A small image classifier, trained from scratch: depths [2, 5, 5], held-out accuracy 99%.
Rows from block 3, named by matrix and row number. Rows with one number belong to one channel. Each number is 128 + 32 x the weight over its row's rms, rounded and kept within 0 to 255. All counts start at 0. Numbers have three digits each. After the name is the row's rms in percent of the matrix's.
# convs0: first 3x3 conv (model.blocks.3.convs.0.weight, 128x128x3x3), inputs 38-56, a 3x3 kernel for each
# convs1: second 3x3 conv (model.blocks.3.convs.1.weight, 128x128x3x3, transposed), outputs 38-56, a 3x3 kernel for each
convs0.5 102:120143150100151135112143116131094149098098151120155179114105059125160168123104117127162123140133125159062182106142146144148092112135120071166111146143126145113130136097132102081099087144128158125138145178093125085168152081137091175112184095142174133086119095131112094142106090163077136158105142100167141150063152079076115108133100129166084112119074140164093136140126108188085115126092125171084141142065141107130112172173152168116161114077110135140177074123199089168129144077208053172118123157162116122120062156130
convs0.6 104:108087085109184200150097139112120126114057150116160122089157114097128133094159122156228176075151133079119140139090154117116137141145085077139117145048117172158177172123081135117101089114126160108107152134161129138112137134160107130085079138106078106086112094129088132128084185099192130113146081089089066127114108127135142116137087125050136094164117132087055126079136162148101114108154105134138144139153144176171092145165141118097128122063204196172107143136098147191065091084138131165158172103087105127083097162171
convs0.7 102:141159127142192177134188094119102139097147103152148171099141144120143141139199146130147161163114103071185165090065110101134092142117148087173124136048111129164111161082152142176091071111096112149113098073135155100135139117152089105107120137110136083107130090178126118062078127123063153107102118183141109123120093148147154157193123163109148155132119127079122179150099167106134136130107067178150182097070077167104112158114111089126093063073160106128139094158138151117172099229073078113184129144106117137145103086079
convs0.8 099:147114085078131209213151206100110083150146077154184122093187113194108174172170170044084166073138111105146139168112123097095116118131116139099117115129172192185144110158138159106101147141114133099142107106142094155127091097170143144179161113084125074090107140071136122133100145096108115081099149103094103107119147143110092099177098149107115057128200160161190073105134130102062094181147077153117140157157131106156136125094124141118158127164096116128158088120162137119131114108177114092142096085139104134127167143136
convs0.9 099:150076142206131110150119106113128124106121159124112106173194114123147168138129116089110118095118150155098166138132166150116140147050148098132089162139159122100152126176147106117105082200066127103093153105171119110152102130105128168210158138179114111143105155110068115156150141160133132056064119141060124120100119114127166168095135099063114087119157094134116070093108108108107120078092063159076102154136123176087131144148111115135157136123141051141144113093133079151113068144126192143159079136104119143165099097133
convs0.10 098:117117131142170182134138140135186142208148092104139137103078125154099137171120074191139135089140127175185165117169149161101134133142153173152143059101123081090068188133125096116121102129119121083135116146120105140102135103045135136093116101128116132092134108142078113181140213104144121127162126123106153128142076138118138085125124115100206110097128079156099104154114162120139156092132184135144126142112181160120105125135172148140109091220113116143119108060155191080152193118096130122142166109121122167142161091170
convs0.11 097:103105113113116130098174142188121135115122113126147101093107132153127126136104166079109118104145124071034137156121095194112081098095222131110123179080095129137127152199118168200148120138174177120076168113138137106113094151135108100194103096092087123091067113137133081082129126108119118117101084137136163082124090141128127123113122134173175114155155148205142135166110155112115133106186092150116149143090120108153060165151110176143146089106126117098128152111093093137132126079198101097089092132111100137201133132081
convs0.12 098:160122133100139086128106122079103127130146105137126118070128109137131118102208115162150130219125106088160116133086211050132115175160148119150147129119151084115138156109152106121107179115206130121093142117072095054163108087146116059113135150176171089098128142213168113129067114143118110149113161105111113135134122117138170186166107105173078097170145160141149124170184126098166099038117175115090148144152172120158103093140152112117071060100222156132165182141103124148145111170109067142119111164136121152106127127137
convs0.13 098:105145140104093111088105144115158082162125129139112193129140109110159127150150168182171116208172102198137108131119098115086102139169127130092128120109079058131149143145086058109069107093062116141139124148108096100141103105173065149153109145103149102123181130169177156143238151132160126149134115061133144138134129123104122121152164125107089154143119169197110203156141152083137080193148157139094136141092100121139143130111076100218143136149156117149053135127149122096153149123087070151124184120121179148205160100137
convs0.14 101:119144076164150113083064155126169165076088078117181144077141118116143152160102147138173133166164026100113119115117172142130146097126094132173125103073123184106116099104132104116100157099094151102087146208111118124130070098094118145155063128099099129174095155149090135169113095098179141140098135158132093135125101115158088103124147138116126143184147075150108106145175074124153131139101170148139124142187142140085116144190110094110174040104132142107146120134121134150129155122123176069122159142118059215159219094153
convs0.15 094:176180157155112120114116081097094118070147134134078140095128122116082160142092125072114096126155107114079145103122106108083114144123088127146145160143123114106132102139132108081155081142178122121118091098168124185067140081072196082157141134111149114085147169124148114124089153131081084100124089108143096151103193147085119120125150132191131116146255169135223165165185179109139148131147132076109087125152100100065095090099071098128080187179132113107074085146129166119154099108118121105154114147144083105124118136055
convs0.16 103:141096140136133166157119159110158121121097167144103102097187167086157152145144121108140123153124170091134148147104080137079129102161130167140113102121146201067137112140102219085155174200109113125179128090118106065169110115168120120086127112123148125132138153100116153076159149140154076142134172175125094134155096133158096141091098126161039142112113126139096128085141192127044144047152109138134093175084170122125187153181130146121100124134137180059118132124125147156096162137137107140134094142102152126126165123200
convs0.17 098:166139138144117130116050110148126124124156119118175156130139135132119170113128152123133119116113130129105090118121104112163120102099125137101091107138095134125130125157131103165169154112102135147149132162163120149149132147164106128148156147110102156151141133229149098105137057144113096113102167141095115111156157119092078122085145101037092122028063063158103174118112148141104156091103128092142140128100180102130089162083148115090192154173120104174109142121106213152189163110111095088098163078142056174102083123160
convs0.18 102:127059115152146071146140142100089147115126147122157143152147162195145122116096133088176151158136113129069135115079159071124113145103106164103156116134105149117117120160056178153109113165159089146136156108102106124082038178129117057153198110093178095090155115131179151091147102138125138183130184105186130110171159133205194112133160143102113141085113165138076141134143065126132161134071117147118106151127107165161142130138178098083134120116107128168103228205104143113146117139137115143107173175160069167177094106134
convs0.19 101:117125171180095058156161125111130161093080110152078145121099137127113085121119104109097118105086131079150094111130153069146147128120128107146099083088065183153124165143149129100130086111089065103160152142124172150065169087107210195098135172138121086107133102112080086135139171108139207123077113195123147178105132172141116100184122137099105100103202181117186119110080154099123112107094122081131206114113170127140160127118132137183141218146084153152077138168155072086151145171135120099152121198090132055107211094132
convs0.20 099:126113224131147134151135114113079103128105136126156112168086135077149095107192114174101082101170132089125107095104157102178142085127094123066111136114128091104115100148158105156129096147155112078144075115148116073212089117063107131159082133164103073164151151107175138092091103195146160150056088142181128126146074111167104122103090102138123125117049157116178161143102127068135063109132074096131169170160118118140139164119122139128139088105141124134146126131127138079149097145162126199063141103190090137116157201102
convs0.21 100:173218125104147125162125136118076125118143173131186115136143111111101077169130099062099119090120089118137103159165148152087131133093126171155160152120092184162123145159152068140131208160167159060114146060154107123152122106136155124151170118164134131081134174078143168151144150113137082099108117107102088126148088137127112047105163141160149130083123125129116103112158068110150136110092125080114118140113169182057087149111044154063153109114128076116138147095105102111116132178172107175152111126114128203147154169177
convs0.22 099:100166121091134114085102065124061185132117140112117138136141115154117085119158107128102118135143154110158138133128153085148119110165086056161158103121140107083086149120157137134176101143152093073120098084104155119101098069129147143150124136185078118071126144112105077107132136148090159094115094094119106096075118139184103138190122140121128133130151114128144079099158068111146128164200105108140191152111112128087105160104109097099151124097107105110105134115102134172121128121086167119152154156135175112182125161146
convs0.23 094:156132100136079136176082096150159118168157139094150144128125185125083162144108105118145158165165141118110095119088164082154173154115106101090081126133089042119157135157164165137096080136092151127066122080069157124076105094063184100126160152105159054128157104130166100138146175120123097132118114084142197113154131101150139162120128119098152092151188111126155137145082156136111192130131171057138171123121142110115126096077192096118115142154153094138101124218083096117047126096109083104121143107112111181093098168156
convs0.24 097:161143115163131166168137135122159117110138116150153117138113109158231105161092106152135071068123103140096118095127098102080067094073080109150153170126061146098106101147145129153172073147095095109109096176113157110086158149158068166067132100117146144135186117063160115110105077127174124127122105147109098118168140204177167088123102119140109125122088092103137183026127142144132156087175124133119155147114113115146101163173147148162168171107133138131154176083136140161142103101135094096093130134173112154174134129164
convs0.25 100:093111120123113117160127125124145195110101138135113127201090067099127065144146104115126121130074189095125129093152130113118090127112098143090138101141124109072147112145109122114134074179145143145122153157173145156108156123113109150153102152167162066113153113124189100115150150119139147176124130088115130132157107120200140122117175108175120079152060083141167088113139169112135131077094142168076170171127127097161106104152071131111156159082143115162118119038159149161129171081139182178105093102104107103153121103103
convs0.26 104:113186187185097034101099151123144131065125131159115157094111164107195130173163099126179116130113073132103142144127083133132149146183121169139106120174123095051090163127155118114111147110139143141129132110148086134073066115110157136153129149113163178127114126145086097138119092146144138071136149150161136115160075149117064153089106115143126121160209106116150124138084122164117114080132204101044143131133096094126116130113115074165130134101111113133172121110158165135151151115084159109108164151139147138095140103088
convs0.27 107:095126156126137116108084132133110131138124162130118134082105102143145077143070175144070137111117085092165115144100104140096101122089100085108145115087113080174128162050154095149084115114145114150140145131131124130154142162118138166145160146122106097136133093133124121126148120123120135105111096166133170135119086094150151064162087158071151101132104136134179068119109118063165126083156170121189115110129151033171075202162121142124104103041141167224081137098079125197096106167133129141162156179094141140207111138105
convs0.28 095:093155129148135152108081123159134102113081159147148157106172146102162132128129100161093165099152156097135177106123145107156113083141071125098132162096110155125138098124189158094115137101125187121187131136142142135100118096083147077110081120091128137093127073070177134125072118060150070120053101155153125094106117080166167104133154139137124108141110129198199141118144175098111139106129134162144168121093117114127133146109098112099132123058135134087068160140167117185080157061128123161113138078125176079168139153139
convs0.29 095:189191126168156211131167128105164098144139178104103090074126125070102108123136126146091134147073127066111158162128118103120155098219178072129116150150173098133078109168079096145162172121153124131176153124143134095122130125108168155143122141101138123200102112152146167115149230100086187120097142162107160119127133188109110087142121092179187165184131202146108159178159082160122138151126122100131143113138128106137151088121143115079154124119141113172075091120154128129112147104163129113097127193119111149139090112131
convs0.30 100:089125183130152107120111076111107167142074082074160166162140118042116151123146165101119111112078114168137116125153101057092064135115118082156123186151147139107067147156104114140117082142123097234135101157115133121191140116136121109113129173196088128132106102136097164137132113118097156119124101184191147103141107185087134097118091107095117168083123051134121163154148135160139098066120101151164154157103122125186163130149115160047087190143130102195093168120189113136159132140089152173126129102135087177106080091123
convs0.31 101:132162130125132088059108089122124089146121093104108160121131135110128081123107134101133134118089161104083126187213104188142131166140128101156174187190125063088122094099113117124074091121090111108139162154133093136130173141163083150104158115155181126114169148120152147157082142095158116119135094178076137075137101123144109113145149171054130101191166130056090111065163146070179179152104150133127158111113069131130184118107119093087143119021137131127067142131150171155095111117128160090121128169134124104153193149132
convs0.32 099:165152131118072135073087093096152146135109095083135122110123099095109148077082118113193141174097129141117110147101138114084093106130168101110129164132084099176123102175155091119139099123096118189133062115182112174107070134082148073122149120084105070131082042090156086127049165159181116111109140085124153101154155161124137110148098111148132095149102077162116104180093123152192120116191173055157180131127118116151182167100133113124114128105143124171157095080120086194166162120123152182085107159172061172135110053144
convs0.33 100:181145110139155177128123160111147131119090148141122059104148147150139140189107136049174114139145126163147120071139133089172151139118185094134146146106125122091153108123115115174100135133121122146125121140116091093129177105100067069114170178066100158186126122141130103105146101134171124143128058116157173123132134100127178127127141139142158157131138065171114122141138142065138141137121144178152121092116128146158123138120166101114142146124120092088066124164156167116150012118093091077119215107104169104141146166109
convs0.34 109:094149144122116147131119127116111131136095093090168148089138128102115074129129108168130102063135130091136116078196103132140120152113088136086119177137128116115110165134102171106128043071120034139124094093192099160125118107137134100174133159139103102086135119108162058088120176185116124159096105121086157125100165148109146143172120120121148127068116091101081134145097141107115137114050112151087107132142112104134071091138149148120142108111146123130137125114116107134191202110088091106081105138111167149129104131122
convs0.35 097:135084115123155114168107110116168147135119157132149121117192147111184118114137105088149096056071144057179135146103137096115154069155117130124139087071081160179118092114174100124135147122123109168114089086165101152250050082098166133133134115200120167128104146141134185171161111092102146182175114098158084075144205068149158158131185135097105163124139134154130114104140138114095119113144047129068135107151125105132198136107106140149153146109120127143109153192129105111127088116082073090136123091068166128132154128122
convs0.36 105:204075102104107137147059190198165046076103078102141142113117158141147128144111081155084152168083170166128109178177136182165096114110154124123183086148130140123104136064135217129113157175126129117072106179123175135221133096079144121145161137104144174117131155125090101072152164102129109160129172072103136171113131149091086120145148126114122116127099141071083126108086156144164132093140177131087136176132162144152127171157114144166137132135111127129097159141161129164099159176150100148153135093142185179061115119170
convs0.37 100:095157172094117153162136143168104106152126112192102107100120076084092074161128135107095126127100116114137113174174166133186122096091108095179133118133081087114129145102125117101127145125090104089121150142131087184151123074085122105112135164150162178109093118134084097139078066188100149132173126124154147105183191143146128118105125151128151114139124124124104216174077133164108085179099112076089130115172238163160141117148140082160191161137142139140114100114174111086124088170148143119122123115068141102127120127095
convs0.38 094:130114171157131189104079112125092128138081140155130116197153090196139125122172153094149120153129112153144128075128176192141128170222151130138150116133165165093119129163159134106180119096085162151208142153130128171095164101105159117093199172138131155094173111091133099121214177130130111094113073198188170135169144166132164123090149117107170109101143114137109132119153100100140139083167112116112086100109109165111164076148126188185071129058175106059136107127131137144073088093158074097126078115120149146112131127087
convs0.39 106:114113161121128117160070112124102077091099094108093117119184175099179197140116151130092187126152089119102135195082131134084144147157139085117148150122134141187153117141133122126171110096124081091131187168129139089108094110114159198097105111128146157139181151153131166140116164136145103124101138103098136135074120171135170113163157108126085153143143147112128135119120104115155149163059071133125102183212108086126137130099076116137093117107100118103210097056110110143111166132126078151120083098122146128108102092155
convs0.40 096:126119152127141137153148105154105115072150107137138133155121107103165077151102108162149157123154123137123077082099102083128116174130120108175162139101103086188183108129096119091122133119117086156111164136095134114153138084148086158154203190188124155097185137164146085139053130124089095176155105109067112128085155157144155178139121111135137144136074118178128118158111129141108128125169173077161076100095123141151150140087083193177128109155131120129152100126117128128147190110135082123135117101120107131087086142164
convs0.41 096:149153150112111127080035083150089091119091171116149151081073117123171119153189183134202130167110171104195097094112119121124091194105155101103133153140134123104173165090158124131144074153082096100148142151097167072143111147099135082113107156109144139134145111110182145111097119078149116112153094179143193086119116107150118155123078092094140106153142104153153116106111143141117083214113110164118168179120120069167143135110124088109119133146144148129151176162169145142103120124155199122136142133086149166085136119160
convs0.42 098:118128151141127173124208105146124154146116065112140072113131136131145100107091170140149200114135113126144096176127137081121143146133116157184108089152121152120142134133186156090110115093123123108092137089126141116090126139123193108119089123120143178178139169121149136097101182088170174198125089186146130113102130139172113150170142128007073108079036143172081144200134109136132133138190123134094126142118112131113132191057124109080072178154088062115147105135123117116127063093109115140156068144119142084187066137130
convs0.43 103:135086098177120157099137135141154060146170106114153134127102074154142115104103193115161149139188136092134153066056141138107126123107153140105125136108096113090113112137155123122131079137096129140153059069125140113108139203145103065131100100104141137113107171108101133165140124133116128171047160199055193150079113157140160146114109144145104131124158139099166132109091176150078153111138179077141120115171090134147115131110135109155137073155108129182170126156097065145100137165180183119130113088142113138108133179162
convs0.44 092:096140067106130051053077085090089175110181075138110134103122151115118132108140136133074095106146102103150116125197185116137114107148149120118137127128138112122100173088108178170148178179185094121130161146089128092114127174165152156156160150135155180143134145118067102150126167153115150127063141106098098102126099069079142107070117214118137117129093087160166065146142160178139152079133136123133129106135094122130114126136105171133099118091058093076104088070116154127184170106108089099101115165110084130148152161171
convs1.5 107:130131111091104068144144147052198143114135145197103168142161109082075211143114158153136111120140138114139202110090150132090095125092116136112134096128109111146116113181115154120126106107109101079170165153101097165113143206148139187121132121117167099141097166094157119154070093085172130070179183133132163150191168103166145181161094082122164104140171081084119105114092123203087127158098077178105123162118088148172123121154154098075166164134083170187131161123065194120114144137111116182104140127134117046109112121103
convs1.6 101:112096118126126167072089100129107085161114089158122116170146149131150118120122128077110103121125145085119148163172123194220215114154176065124070126104073144097132100100119188146164098119087119137162130146099140096112169139135112147152121198192094123147161106120150184129093188101176152134132181102123172187170141129131168094110147057191145114115126124133127098106120072109145134169128136117138105098156166106142170132186151123127126186122123072138197169141143114107134101062078144133204105147084165116186188234158
convs1.7 102:069139140105179128104152133145046127137146139152081130144075165141119075089119153116134130091067186151139166143176154135081170125081132137094162146152107121132123146151145147131162129176109115106102162081158157142146118160143150169124146072137107112139137126123134209154181110101175143161123129114105110092158137094089133133171121125124139141072144235173131085103180103108128162137134169151147095132169127157177114076067138145059112088145091118055132118117117108184135168141148158110126151131088178157116101109147
convs1.8 103:141176103130074059153191115105131143095084133147154115142129124107109145105133120102088163082110165159105130104097109171136149098117114134125122117047098111146095122098156186173127139124144104082102085144125096125111119144119092161094141162184125139186140073128185148157122213121115132120149157182131101151104152147106145138135123112127169145134137125118138184111168136129099146102125110103146105084133076113094077140143117167092117138071135186142172135072136135121175091080191094107117079136133081120097131137146
convs1.9 103:111107124099161146122155142182144140095188110058155144166117121106175120096128129110175166170166123111115082125131132101144160182095139148155131118101162107120137093195148070106120163091146078085096122156152111163129166133157135124100156073101093130190068141120133118121121115131093136130150156144104085081063124135087149096116123095102127123114207149171123134071178149138132121158159117114103168155128114006175145154144150159104173053103153141087106194199130164139141144168117056117106091164106055115081099103187
convs1.10 100:100135178124149187143101156168093149131164146177125146106119099101114092143114092153088123158122105120126089149150168143072120115124200109107055095083155143139132160127158105169137132174108145153065170172113142118140066148094172109165146131168135146122173126103151095117127095106078073113167173083141104132137111143132178150092160090138109123115137175208079119131117098182116185082151147109110148133171099109187061151067091101123113127153099102161097137091107137121099049119136061146053120193075106099149135134061
convs1.11 098:170136118137152133165165111138133127143118104083115079096129145134092129120140139104118132067116094177110151101099131114111095130150130100141097173162103081151209079138073069097065125103064083116154091087140120111125122134097109157105174102135126105116113132158155114124167201126085117140130152131116126118111146088088065093093129089162196088076127158139157053084124168104101161132127114148098129146064145137119122097133105215143124096149152180104101136192112077187097105124111047131142158163114105117130079126109
convs1.12 098:064177147142137141069101157123155115188148121154150098176068107101132116121123154108132163128122126087111119126195122138132152138147100156111119109103124122142125167158095169058139072134137132181144144177142131088094120202110100135127124106086126153165095134163142154105166135180122163101144174169043142148148162069057177113189119107111115127076130184118141133142115147143129089074137158155167106100162112168111133164077079114099142162124113164148129109084125097151139147145130140163121123130171184157164141152096
convs1.13 098:133087095152118137119146114130192116143143150166165144068178159106129091110172143185132122116189186108158107160108143123170187142132140140147114147137198094133163116114110145159127125173076166154136129146177116192094079155090132063150129106122085188152114125145121141130093209105148134093162114124092096110099122131138183093089108120168233061132189113171183183124071133169146080165110109141090103160138141141106120152125103073173107092117131178120107124121141062095139099122205148136133125187100164106096134055115
convs1.14 109:152135165139132092108110149128088120115103077094121140127115205104124138134132123178136104124162096152082107097128104114131111145144087156152138157140100155077185126132087118145129119063107134141101162094192115145196096117120186165106138147125109144139099093125153128085127101126156135108106094170109110127166111186147143192129165069162128174118126161098121115138146083135187119134117125107135121128081128155162089057074074091128117114134120098124147132133104132081168152085104167157137144128153193138103082089131
convs1.15 098:106133123100083147150100160110109142142144089071094117138134121119143100153104139109197092172162054120147120136128140131126149076136097179110086157145081105107098111069086156143112133107135101124155136135180132102136208111118123146132117081106100174163152124175142142173159089168140135061165087080129125152152069103128169199155091141162140098147137156146222112121174087110091073122142109110109115127072079120130128093161123136190168220135095103100167107120089085130105156140177155167151204153180108085118075127140
convs1.16 096:111137116118116120143116138129118162151128130172079110138153087114098093105152126108088157070122151148082115108104175151196163099128100148148111155154168103113119164075162102110083165098097121135152055120121110133088167123093109108145159110163164152160130167126112104109145094103131125090115085146135098100101153122142167100166105126151090093133106172147129131108138161116118159123140176064143175147108125155159114129108160127208087149148138176131031161134095090107122128137168107134203156145130139196168122083118
convs1.17 096:139138109152115161114143140162112106099132141137069166139110134135169120091144163128132148078163105099135066164082126038087117152117123149134121114131120077143136125170132123160115185171126095106099169164045152126147135117133163195147106150080138128142061139192012117085136130130114134165122100140149082135118079117193144141152124117159087132198152192106153115100053125156158102134154117153163124137160122093124098125103134175118143107176109113121149118076155108112207181111070174158095127130088175108119130161138
convs1.18 105:120157142140099116132190190102133084128120059186109188164143124150174125154152154157125089049086151079127158109133140164099101117151145146192180184147164094136177198109096064078154151116112139121166125142134116102107143168118145149093102158123167186165120183120120164144088124116120112122163098219140113086169168133135127059134119156128069140097197083117086085124108113115109117139109128076131181121161122117133115126201152062205120141141142109200088108144195176108157139150098122133117130128144159165069124173112
convs1.19 097:175112087151098103117145155140139132116144129139100117098097107152182120151121107111167086138075157141127125141163128122170157138075084159127143123166116090116147137126108084096142090087130098119069120133164154186141108064136062127104121128140086137160095097157144179106116069107112128106124121078159201156120147115166157120140180130136166118092115050100103133129103094158084094133088164122146133138083151177166165086085071118095111076164139192068087125116173108173151105089077117144090051119130154169124090101160
convs1.20 101:118116123085129143156159105130111117109110134155118152108188131132112134161145139092113107132166080130103118130158142140104121085139160121132199102253113098119158179081210141150149083185127137183145064176054094135132094178159093096139119086189166104126188144082116110126071125071219125124084169159112161092123140114124126112170188079101137190049158148095101097162111126148089136153178127086102123112122166123084098146120090105112130125137115066205106134137124079180124159148138104119144154183108118087171073172128
convs1.21 100:108139203180146188151110087116126144139105147123149156120152090119126149151123126136099123167097199102072122110105077060126078102078062136076111144093091121115173118132129135137122152138163127148128149194079186186143088103069162166200160156084122073068121094076088117084141105157099082114150146104125127099137119113094128082139121126132134078126110190107148127154097062114102114093165098069100118075113163109111153074119141131126181116107107085196230134126115127160149148179114111130114217140105089104114124145163
convs1.22 098:152137130104092186092145140089146135194163131130116093167162136109100131152140133103103121074119106112118120101180128104125128096096178126065143112094162087110155145128146109168228137122189100087149171139134143094074079071066181149115161131168149168115154137105083098152154160090153127170183117163114124143077103104109120066119151144092112147140134089108121144147124145127094098126130117153140080121157093145112135105121165133180056146108115123121142136090140130142159122157094090109173109091089141062097108095120
convs1.23 096:112104170123188168120151130139127060118155153044101175138090123147066177081113093112150098086148106185118117118198188126115125095084140132080170120169125160141125088087151079109140128134085182150134125166143108104141152180094134169162113117183146151052106076125118141165147078124152122086143075108200131141177148129135157093129067108149131065203157156091054149070101108109106110133106113135163140133163112087103173108109112174115156153123157109157180137086075117130101116167143126162091138144038132168131112150194
convs1.24 097:188125171115129170101117136179132117138106097147129114117163070161075065102126092145043153087126174061164126125113122077091117096151162183095102121119116134074119188147123098177065140132084140098226151134119095139107156111118098159127130114122111105151093163156105112077113112184079151182118136108099153095111140107139129122137121086134193105097099107148101099163128125125192120114132074152124212107133081163209099171127078118077155138197159062131165108114088082061117082097123157142064039092066129121156109146158
convs1.25 098:101126195130131078114120100111138130127126134120154142124165109120152181105222175122041093132141137092112151087103116104085096075145115156180151139122128069161137096192111075165139150123131137119152064143100049189129104132144116142142101117073075126179134147153106116148133130122134190154180093081068125115127158124118169172105113135129146130099131074151139211109100145156121050116171139133133105090075104124099079111080126099050153127172165198133230143068120102186153115225117158188091175180135121145125094176098
convs1.26 101:120094139117082098118127169082067084116187109142148119182124173129155092151084202068116096127127134179130124170142141154084122135090101138124088143068093169123100117192136084090082118151112138143110153137120159121129134129078070232219107084177187142148159113143142109138122167100150093092111144162122116155103126129116168121146180146155135108122187129126106142162079092080096154121119094131109112146108116137108131176108136142127091086069127153122200176172138104071067133138139179120139147111130108158194093080152
convs1.27 102:121115114166112153107114126136139135117109131150185121142122143134170167100184146111149089175162184133144077131138178117146134113092128178120133097133119126103149101179207106180141094122081089200100128151125131113169157123127132105183153135139138109134156119136168135121061153095098108163102064176150089113132121117072079175111155138141149136149092132152134142121140128141154092139177211176138184105078122143160078096126161138094092116183173149136126090105135180137177143157132134159144165132113156218093114153123
convs1.28 099:116135106093138127144154136096128112141145156099101130206183147144106177135104131105174108136096158146186099114107078135072086142121131085150152172152186132176067075147108144118109093098150090085083149060075094133097106112125108129093093113097092101116118145133106101157134179117131129169210139090198151137163181081121128083113107135079200111107116131164127116097131136149133211117105124125114077068075087127076171036147115174073167152132138110139112149104168140063052141089122142090079122094079144119068086141152
convs1.29 098:135123119166133123145220216117113129128089073153123090148130151123137153078145118159125139118142170129124147059111120155121109142162146121184145172130144088095135095163112105141082143125124143078148070120110098135096141114142129095102108141139112126105088110106106128138147184133134116143100143135122161107109166141181159095115108131143062062119151107163082142128126143177078175101095148111127083103164111138051105138134088159113095133131144100137180143106148103125094172164083088070128118146169095115089164107101
convs1.30 097:135166161127133172135128103134163123165128119131130176126082112168136181099100088101162115130092070153046118127140129071108171164139083111107137155103118188161119129124101126169123144085120179096060170184152111156118056033088161213084097174145114108163161126152143120172147116140179132086112059177108118127135139091178178110088124129088108126155105086087108131121130118140100156117093110186088150114114208070142138136117125156164146226137156111121123117104150171156132166133111162097121105081136125143128099181124
convs1.31 098:136116081139141137164100109146134144119147110153169103109096146078122129082112096144113136119115099117111096098126114141096117084153094127145128093060094119073089141145151055100123142088104194151156107132108081133112161156172084151123120144107103143098127114143161089110095099151132122124175097133111058087113137092160084165177123093168142138141135162158084187166139145161137127089138113076107156112089125149051068087152125063092133045067139131116147141128184070105097184096179169166055078151104156125113124116065
convs1.32 099:141124124103116148110104155133081126137118156123101170084063071130147124133136076129144069127154104134118089151119116170153141069166148131126143114140122080107120111151152162162106132151130120126159165140189164139121128110111226113103131160145157128115192116145104156075163119134127146083106095114102149145073092151086087119140115169086139124116116172111137147046118131130100107088114116127153091133167173177122126118128135144201177098086064135125173153193112147096173110101127127101119118072090168055081192111102
convs1.33 103:121118125125139165145112160112117097189119113145140078154117084129124109137128120132125156136136125172125112107067187155103115140184153148171163090103129104119055108107108197179130144088111094144211122118039102084074185140179092125158069126133139157120133142140187144125122104102132156099182094136141125096138141125105097115145169146146121170176154091117113108143138147168102152193147153121108148104081081143174105151173129179105097142131136143140091150103128101145173140160135146187069125140127113157116175119099
convs1.34 102:107051131129156133171093090106165191136131090146139105094115120124141134105172121144122155118111120152109166087152099181129111150113137164101142100107106120119140099064109134119128148088104096135160096153101164059108094142123076169092105136100097230105083114114143102114122162081122150075108135104096180106169160158078132130128111132150096101099155148154141139090113083122174123121138148137119110107104149221130092219096136111139155196136129136043137143093129062156087078172135107112108226147194129155103130119171
convs1.35 100:180196125115124161104135086173140083140174148126109140102169107121107109090150125117181170179111145132155191088056144133130129123130118134137095114167124117127164150128099192110107110147093112062140137084172165094120083184084164100076133099121079103129119145159112155147186126087160130137081191139084110120108106102146110118113138086131148111115032082094146097115128143145133080158115096078098121073141168102129088157121128118135147147105118137172132155219140148149102175105120154124097088179144129099090136181141
convs1.36 101:143122145120145168118112121113140088117151139143131120095073124121086173108113120111128162137080173138141129112103093121138138131049154102190117173146130119099128133147123093131092136071133120148104131146160159131142098169164189151125205146119089129142153118114165200201076126121147153083041110128105116071117079082187136126160145161107115065143079119129176109093127107142170126127090184147149138134155116113176176195146126080137106159121124084137097098117143096100083136017146150131158051177125130114181060174129
convs1.37 103:113094135092135141120173147133131102092131179080084139119144106209188083130130134168115084172088123108168124146171105116089145125118108123183179137178150128085154074157175154129122138142111125133126121107196064099172143104165159176123160094117130074170104099144154108175120106103079172148121102080127147160139164123127109122086105162128132156137072186084155115116150099088187086179083119142125144138178154086115135176175124162154166128172127103055172145163149096139182073137113162116103077177085067095183101099184
convs1.38 095:097192126148104127133126165096139197187128200172131092109092157152104170140152120178141113114163147154215196101081136079127153120150139089161100087112164117171173135131047189092085148130131077102201119141134090162162112078150170153111120094097194168110105118107124112105131125148146150127144117156136152163143146107177174095097074192071185137174104108136194108155126151133115068128149126180202102153163118137193087109131097129116138151140020135133177137164164140085105144140190152137111081092162122104083196114128
convs1.39 107:138121092126129123164143153167135092079159136194136157155118124098091098177192141103114117098133146197112141081147121126154139116112125127124142125152091144111143163130153142099143144140124067174128077138131111106152121131164107046100138111102122071104164172140180141150111122109161120114124175179146104140054103112110104104139130146102126089104124150130122078170177153157115131076115131137114130194161074166132121138164093113123193143107133157066125124102084131083091143153141147127155146101081191093160152136144
convs1.40 098:120126124128147098117104102142149124129127144164153162086147095150083126099091113123079079159159126187148124138150128143125198124111055123077152128107127142142124110127146119149106169183180069097201130100098134098116127105148099121146158175143189123077143173138132130087148167135091136102138102069102159140093069113086149126069114110108131083112126173153115153097142080107112168122143066151106129168087116155138089125173131140108121115177158106152066110131148127139120101136182103123123171129081123090171099091093
convs1.41 102:135102127088116156133133111110071088161200129146140188155100150167120095085080090143145134143166124211130103144081064084148085108104133107151090137153106119144130129136121091097105140113142163137130175171065135124082128127138142141152092169121150100081195062132129090174108097076089130135113099199139143131180115088117138148162165091125115105155117125102095080165122134116161121123061174177189153142075131215095108107109184161146166134122094085147106173054169073147151150152100088167122087081153179123094105115139
convs1.42 101:116137128166161162110144132147114134157116112145125125146124124151165091109117098166162128111140128096151089122112089100143180130118142109126143147147181145116124143096143085134105106095190116179149233152123163182102125113089125119099103111123115080085141117079090054117111080132144147146129140139137126093129074125143116097099131137115127108176124072133097088082056063121070126104103162093085132131155150142131119085175047138107085109140098132164168032096120177114140139063176108176120084066161168145087165135128
convs1.43 099:143141122156156129118191179151104154080108138112167161170107104155099113149127104152173112171090099184134069155192136095108115160157098140110087194155036094133099116134103135137175131144084150107158159088174147099171109152150111115144107100149190097091127115155166137163150196059123145153127135096182146086138186149179148163163110111129164137135121135078121142120066125100077082119102126100067153150105065122129168110144109186086153144075111118224148162154154143128099121152137117090111142133095107120144063160094
convs1.44 096:139146135166108124081122085160146183138115140056081134149125117103149137130102130188133160187150157145102180135052096039097124077083046093093074099115099071107115121120128067130139093153165071146176123089131156026164044125136146094099092090051112128112086167188093192142085112100135072099135151118190128114113116093134088129118148114107144109138036150163194122175142138094111175129099128130132167087048168069133132114181122123140175134166160072128135104141089125095189142135182117148152097082132096133196175094090